{"arch": "poolformer", "image_size": 32, "crop_scale_min": 1, "translate": 0.06, "activation": "silu", "mlp_ratio": 6, "parallel_block": false, "init": "trunc_normal_002", "residual_init": "none", "optimizer": "adamw", "lr": 0.0011, "eps": 1e-08, "steps": 31400}
Rows from block 3, named by matrix and row number. Rows with one number belong to one neuron. Each number is 128 + 24 x the weight over its row's rms, rounded and kept within 0 to 255. All counts start at 0. Numbers have three digits each. After the name is the row's rms in percent of the matrix's.
# fc1: MLP up (model.blocks.3.mlp.fc1.weight, 1152x192), inputs 96-191
# fc2: MLP down (model.blocks.3.mlp.fc2.weight, 192x1152, transposed), outputs 96-191
fc1.515 061:113082111113098107110109140120129125086136132099117136139132101183135188094116134110162090141143124098122100112148141102135094112111103115164102144132158175116131129120111111140122084139077144116106076131110112061135113112139138099135131134123124143144133101113138094142130122116098174104
fc2.515 059:107138152141154128138142136153085098088131170146151128125131173109105097146175142140160158158091144124164189104147092151100139118151132139127144091117138116118126060125195103115199086079171113133171135143146137130110149125131095130127109116167120126158139135123123116090111139164132151133
fc1.516 251:117123093124154097134163125111144141120139129144148128110117148151118107132099123145145135099144124114096127141176144130125114112149168119173167153131137094140126114149119111129121148117151132156136097108168128110136162103092168126151103126114118107127166110130121122134145118138139019142
fc2.516 290:094136128130142166113092157146127094149125134131128109105118123098144107107138105122137122160150080132152139140058111124139130146092068122059088139131113161062131146094112148113128124083127102074091136125121112133090115134197109129079146120129117155125084135149120137148127141148106152129
fc1.517 252:109133110155147140128196215114120132115126107122127157127129165062133080151115132105156119137137141095109120146149150156146126107092175135130150152129119131154133135116124150126119120098106198127125159174142115144127145134148140094131132105116118165106139099144095110135135150136118101149
fc2.517 255:145092165156111137151134052146153107100129154106137120130145102128155159120198131128113161148143105152126134100111084131148113115160088101103093124127090113150164107157171112151117108112122109131145132144114178139127067132170113161127075104134149153105077130112166131140107146129129136136
fc1.518 089:103086134099135124140114123125123107157137131109152120134114060106122192116131122131135170127148106114134097143190093116116113131148147144134078169096122117139155124132133076093118136152127131122102092131064126129138136120139156101136126127102115125120128126107140123144128230125152177113
fc2.518 090:109130154139163130128121163159141134090113191161154117134144195119151118140105139154147132142158126125138118156127135122089157138099121180130125088141147104110127094126120115135128110000123124124147149149134103105114147118131119138138108115157118113128166123105157128168126153155169150140
fc1.519 051:131098101147141140152120126146135122127136136099113182131126085136146166128126152128175138111135118122127117150188124156121159095148120116117109150154099121123131137130153097094126113129120133122118113127101138099084144105145134115165139113122086152072134095122128119124133166121194153119
fc2.519 048:121116150116133147170152087151106132057135154183148125118125128137085099131157097090157146149146155129127188142153147149119172160120148133139112111128183138108126095151093124179092105089131124127125183148116136150164098133157143105150143125140081143143129101088177117148117139149124160138
fc1.520 050:129130158136162145169142120116169110116119148131214124133105129100131122153085124152096175115127181139126120121128152142137136111156132124130137110112116068113118134083158112158144171123148120141177163153081151175135130127124133126109139133140158130149086158130133142155106142111149093107
fc2.520 049:085143147119120146125117122120035128168126127159113088125107131139161149101121096156065087116146142144095088111114168119133126131128098110138137138150138148137118168121091135082072077183109117115108130112126127127138095117130126156114128129118096130132158115112129111127145113089137107103
fc1.522 045:118113147138114154131115128133145088139119118130179123134163174149126094148126125117112111155136123123117147147134152125116106086173143131154126083145131157137128148120068149120072161119141128129169162161077121090190141119149109106102120154110146124191091122122115093124111124117090120142
fc2.522 043:112154137128142119101113102106106150117127125143149118112122151158171154106152146163090087124090131135129061106131154131134120131090116100118123116123118140133108169080150127097203108174094113134083123110143144158127132130128123116135153140140172151100149191104140140148157138119134123108
fc1.523 044:115146146093124154140151139124103107134135139107169133127125093084133121136080100127115146103123149125127162145113188160156131116135137132140102107131145071096113145127107119115104203159139143116146104133066094123175079114113148134132137126135155110140120138144101140096107156127150103147
fc2.523 046:110131119140130119135097115156136124153118157198141123157136153127174153111115096121087113105168138134121072162111121139133144138150104130133111143156123129113127146165080112128068116016152115134128131137140134118090131137148127125133138143120151121171148173146149159110141106109163129141
fc1.524 228:123091124107157111092142132117144116109079125121101123153154106164110139150142158136085129141143163159146159129175108131074104129119142116142067101135100136108185115112122131128151105089106123103142126133098144138121135113106117124144122176134150096157115122143150121123120148128132172107
fc2.524 250:195140107126047121130117139090096172144162146131126156135130175113150109104124121127112072146113101143110119118114192164114141104138106148114157096157122134134100097113122118087161139097094132145091128160172133121149121117110147109113162100121108120118165105110086093115119132141197135167
fc1.525 054:138153130133138117158153124126208119183123110143127120114088085117109153138064128139126116126116176126131123096139140144135144134132149106126113128133140084086135122087117127139133170176097129134132118141086148193118143128111143143114100128122161139160099178128127145131102102122154092118
fc2.525 049:124140141143113116134110125149063136111143127121111090129113149118150125094123110128077154099184154131115114086105152127127094131144096111104135158117122136125144147118111131117063116170151114127107143109162134136135126140123121179133117130121118117094153093137118136159135158085120110082
fc1.526 061:098161148113102139155122109101152105117146154109206118146151089150152167116068100114143121133142108122109126162110122150134149137117135126097124088151099130138113133149105124141115087091110123116126124075092080130147108110148134131092133120114123100120099132116143139102150163143130148107
fc2.526 065:132147130133146123096127173151100109167131143170115134129140141120137096158092110146118125108141119117176128161157112106120157075120111150144095133147168112093145089089128093085119143016154130119120117143116140115086134138137141102139139132109157134149152153154118161112127129133123143145
fc1.527 054:133111123158138133122139121124078134126133128084074109136132116155136174126178115126136126123122148145112100130107137130145105171155088131157102144103115206137131113156157159155139129189102131132167097125112111110120146124134103136111129112133043118104126091087100148144145060143121136126
fc2.527 054:147130147125140118132144131128147103193105141202107138116151117133086111090174135131119154145111129116115196124142069148099140107103119091145152130114093122131116134101123113115135170058100148137155111141152148111122096128132151112149128140170108118211128127161145088095109166144145162138
fc1.528 055:113139153142140135136119100155160150124142129136133159131126124125183128113102129136130155173110110136122121129166117117079139140089188143100134128137148123151125123143117142155236096100169125134110146111108121123101135155119125129153109117133151118077144162156108098139152192121134139106
fc2.528 051:122161149142117155125136126128100148125117151108159117104138127125124130161115123134146119151135129125107126154130181123130132133163138150104113139141137119147133131092158126089000183106111112113097109117091086123160162127133131140129148163119112142079128098122103138172123168127095140128
fc1.529 049:116142142113088131105066118104143112153112108154183147138134124137130117121066135108166134158157090105106097139135096134116097115126111120113120091093099149132111124139061085135108095071120134126116146123138118124181132097155122134107152142111172146177122106109104149158123146134108130118
fc2.529 052:116164117132152106084129134141099113096154098168098137128134170126125115142093150153119122131103106125176075160164122096137157056084133138139095115146166102113125120089119114069153139075142120136118127121102115123121129112121125095146150123130185131108135168121133136101130165118132115133
fc1.530 045:143129114079142129134106160132085119133161120110146127132124068121144112123096145145122154135118108101169121114180135093185143101106102137141132170138146127103120138153121111142111104152115132103116094141121139083178083137128143121106157124128123109144122126151132103140122189116122157114
fc2.530 050:083142159148133133152118130175195121129139165158189102141087197117170138138129117134156127152171149127134167136155130122118139176189160127116109111142105146131122078111148123110131138061133096128119106147150103086104141113157112106113111123141152152136126163134137138140125139137141123145
fc1.531 054:148139101094133106104136134142135151120133183086112113128136098127129121150170116111104097112163141100166118134095198104174128127158130126148131129128141144103128111146131143135157145188074132100144124125168123122158106113142119178090135139153098127151114112127125156112108120116133127136
fc2.531 061:128123137128134093170128116149163130187127088187171127114138164132131100103149129124145117129108151124131172104138086121124154081176128114129129155149074117126129108133150111122151164000138117124113036157125164098105127108130138121117115118126164128158139170139156109118132128129115119128
fc1.532 061:132160111093127117121141124131124122125108142144152111136115140109117115105081118103126117128158132112126118114090103143134146118108102142144127124094156123125124116130116123138069117109165133121118122140142101147136118122106124163133151151125141146132150162105162207130126122139131101155
fc2.532 052:143117081136137110127107084133092116186133106182101111119148111092158104118116160115103106111154132122145089196101099115152120107183154135149110171149172084124143137184131127132137112079116130135136123136146164108077113113127135102128126091080166100149109143141152154121122090127149103119
fc1.533 057:111100134136098140088096141133102126073107188112118128144133153172124103160189124123164133156131101113129157152075158138117103098120123133141169134126119151149112156151127164125156153090141143135164094132166112120180123094158103118123143142109109101106125091132095114139126109117088149156
fc2.533 063:136110130124150122103129106141216130191142090178129156132155127148103153126154146121139116124076126135152101137152069126126112112121152103123094108111112114138125140137126140042128130093058122146126087135088121146141133105129130099110142097123168164152094161125157124107153105148120126150
fc1.534 061:121144114124131124165111134144156067184114113174136146119132113151104096124108128138157100137114147114114074098150087139096120080132143112127089147107128148107137146138084111071066110090123154144107102156130127146141170129141126126119149112088079132102118181128157142137116125122112107101
fc2.534 066:122154154144134108071129113174110118098148127077094097113089157119150168092129146119107149114186123119145113203138155140130119163121099123111103139100121089117102122086144144150175124146173114134109141124141081113110092107137150137141129131124141150127104098110134167113129155129133147102
fc1.535 055:130114109108120153098079137153126102117118115141143104140141156162122107130132142127160158147150095101141110127105073129132115126146163119145133103101113094149127132118078067157139101077160123120118115155147119106148160106161104113128133159120166141104132155116127128172120187112104133151
fc2.535 052:094131131136170133110133095112131145097158111123141164123135132128148148140125173139145121154072118132165068162129154124121141098113149127136080102110183115137116155136166132071167151109091115142103136118093103141120140079117135097135152093114144146117089125101169139131145107130144116135
fc1.536 044:127095131107142101102118148144181116158130129163161098132118134139092136141101135135145159135160127094133123107147104133147119135186101137167135158099157086122131147107161122123090158160141140131151136160126122108108126110135125071140151130108122156160147150123151180144096104099172125146
fc2.536 045:124109163138133150126114094141126159117103141116134136125155127139152142108140139129106120139149131137137144126137118151147151134120171118150118123143154134156101135132112126135179048128069121146116130118097170156151132097136105144136113070097086131118115125085131101160146126138148105114
fc1.537 057:138109118158140123113074126146153146088105140152094142121126127103132108123117148139118131176087115126107113132136095097083142140123139119139143099098159154166139117098106134160189133099159122143141145165159095119120176102140140104138148148136164118166180141117106097166171169123078135120
fc2.537 059:097142137137125145117142101100134155117154139130139123134121159129113129131121172132148127159117105138116136068129131135122116077064159136131126106137131114154119161100157121081101094155079107124089165125108127124137150140120121112141152127143162121051090088111119117121141155134126120143
fc1.538 175:177150159100078076130129156142132142098122126137111134137125146072128113133169136105103127131093090107143096088051099119118120123111154140117141079129161130130140120154144121086101133121109153109106095115125141092167156142131125104055166129125107148110101137124100124137096092136129129144
fc2.538 151:106080118137156126128180023147157108126154088123121128095140122162140139115146126128131125127158101157144146139148121120127098126134137120112086188128080116154140110149155129163098134130126086158146113152090156100067093106152132135169133091086136124128099106139163131088112144159119125102
fc1.539 062:144148154139097137164138135146150094125112121131128129125126107140131111097144127123128104141119168138132116133147087125105124093156124114132098075128131145115125143140102152126143137123151141134171175144130125107140166124135149106099132139113100151137120132102158091116129180126088129115
fc2.539 064:093145162133115114152115103130000120124139162103147104125128174132176165118150129145116118116108137138111139058115141140107129112131089134116120128111116129142097143090169123158134102199120094132090151128187122128123104131120133150125126160154144143077128106119130141127128128119101128115
fc1.540 050:159090137130168133144142129150118085165143105115132131133122073096130176149101133112122157112129133115146125112147114125143139137135183122147130176149129090116127129125173113119139114151112125121102097124066120187111140136125137121150106135132154108127103160129149112100100176130140123120
fc2.540 046:103112144124126159141109116140175193125118124112126126141095152149171113135140104134141171123161157138106137110097148124131154173184130123087127115138132162123118133136111153099103119106144120118097171119110125115137135127164117138132134127137096137096122131092150163192138122106153127107
fc1.542 056:144102124156115170115123140136072125066107104145115117119142164122151154138129140130119095130129156147104177128115121148125121176155154104113139100127103096140116110116110113163156108128173102133143161160117146130080158135129135091153133172143182151160087124081133096142133136125144109117
fc2.542 057:138142130101146151150130094107057112101138167144123131143144092122157147102154117118106130114096139148116069071100162162130138088125119109122120129115174153141120182139149113137162101212116127125107181116125137176147144123120124140133161122152100110094131146096126144118141129102133111133
fc1.543 050:115100117158099100122147150117175118148140150087090149127166103156127123133146121124157085116145140129128124122131141122104105090135132118140103141185128134122113146114140131131114157170059135137117100106096137110148095141128143091140124103119119110138109100158100070131120106134112156103
fc2.543 045:130146135111116121146143117157114100113129175113124139142101141141088144134165111138138176134106118138150168124125117171116109176137090162125147100155087140128135100112136121150145137095180137138171103137133108116137161142134125115127119157184105160157136140127144144072114150144116163130
fc1.544 056:137104115135108143091128128116115124101112131077105122129130135135131152124148106086163138099133112143108131147069176156139098147128140135124118155098105152154115120141106119146097153106084128124093074111105089125147114110141111136155115159127118137108117094079114138124146096127105124151
fc2.544 069:156120112113164136101144135133127115129129105215098179133170093131109100118134131121149176124090117121147149179113061132124154123143114112134110131137118094131142136151135126113170155034152139133160103127101163092111125129120142105135156126136136132189123147129134138078112130138155143159
fc1.545 243:158132131155152111104122176131132107137053150130122122113092109159093095145126208164126100063116197149140141101157140119096131126130113113134153109128114131121190121116124114103126118109132156127122103103152115125118105155113131101146071140120085087130130134135143150116122120125132074125
fc2.545 355:133112148142096136175119146128110166115130164115149096134120140170123142143122143106140157109118153129129121100142129093129135124156137122165153146137132068130115116163144106167104144141138130127183137118138165085146122082100122161142133140141147128107104117084157127127138091136105139134
fc1.546 053:144110158169111129118113121107072137145126118130117164128167145106151109156127133131123113145148147135135148147142152136131144128082121112136127138129118111126130125114159113144200159115102115131197071122120107140156121153117137134161144145149130115090094113133118044160118144124117134127
fc2.546 052:101154123120134127141145127110215135120124107163111115135112116123097119125162140117111114157134101132119115108121143136142132057184117127127140090135126131138125140115089137097000109169151126128112179128127128149144130128134123152100142142137121119145129155134133122128134113124139126116
fc1.547 054:107119121112120151101089113140153148151138097107138150121142137128121162120066132115140174176105087121129091103163073103146167134088136133139134150088139138167133106122091118123110071083133114130095081120113103120142153124127128126161130121117150106127149140119087117132142174143086158124
fc2.547 050:112143137144149148102140121116188125063145163117140113123099162124125073169122166127168151183118121120136126144134148120117107154100144142120106096122159113133122106098161138091094141163125122117110189130111093105104152114141109105128137127131120110074107102137137155167106152139151114141
fc1.548 054:136144088118139140134104135136088107167142060112104141137128063111110138142097129130128168153162085127140145137144114127130137144095136125132109148074089120149150125128110135184137128111086127119099091111146096167195093124124123147130146091128108107104167107090108107140132152143107124112
fc2.548 064:123132128142126107118134118140244085113142109177119136114120171137142112140067135123145173142145118122141117158148099127115144123131110125123108131127159096137119103129131086100045143041186124133100126135119074077111143109137113096129144147131145114119095123143117168110133152132147118168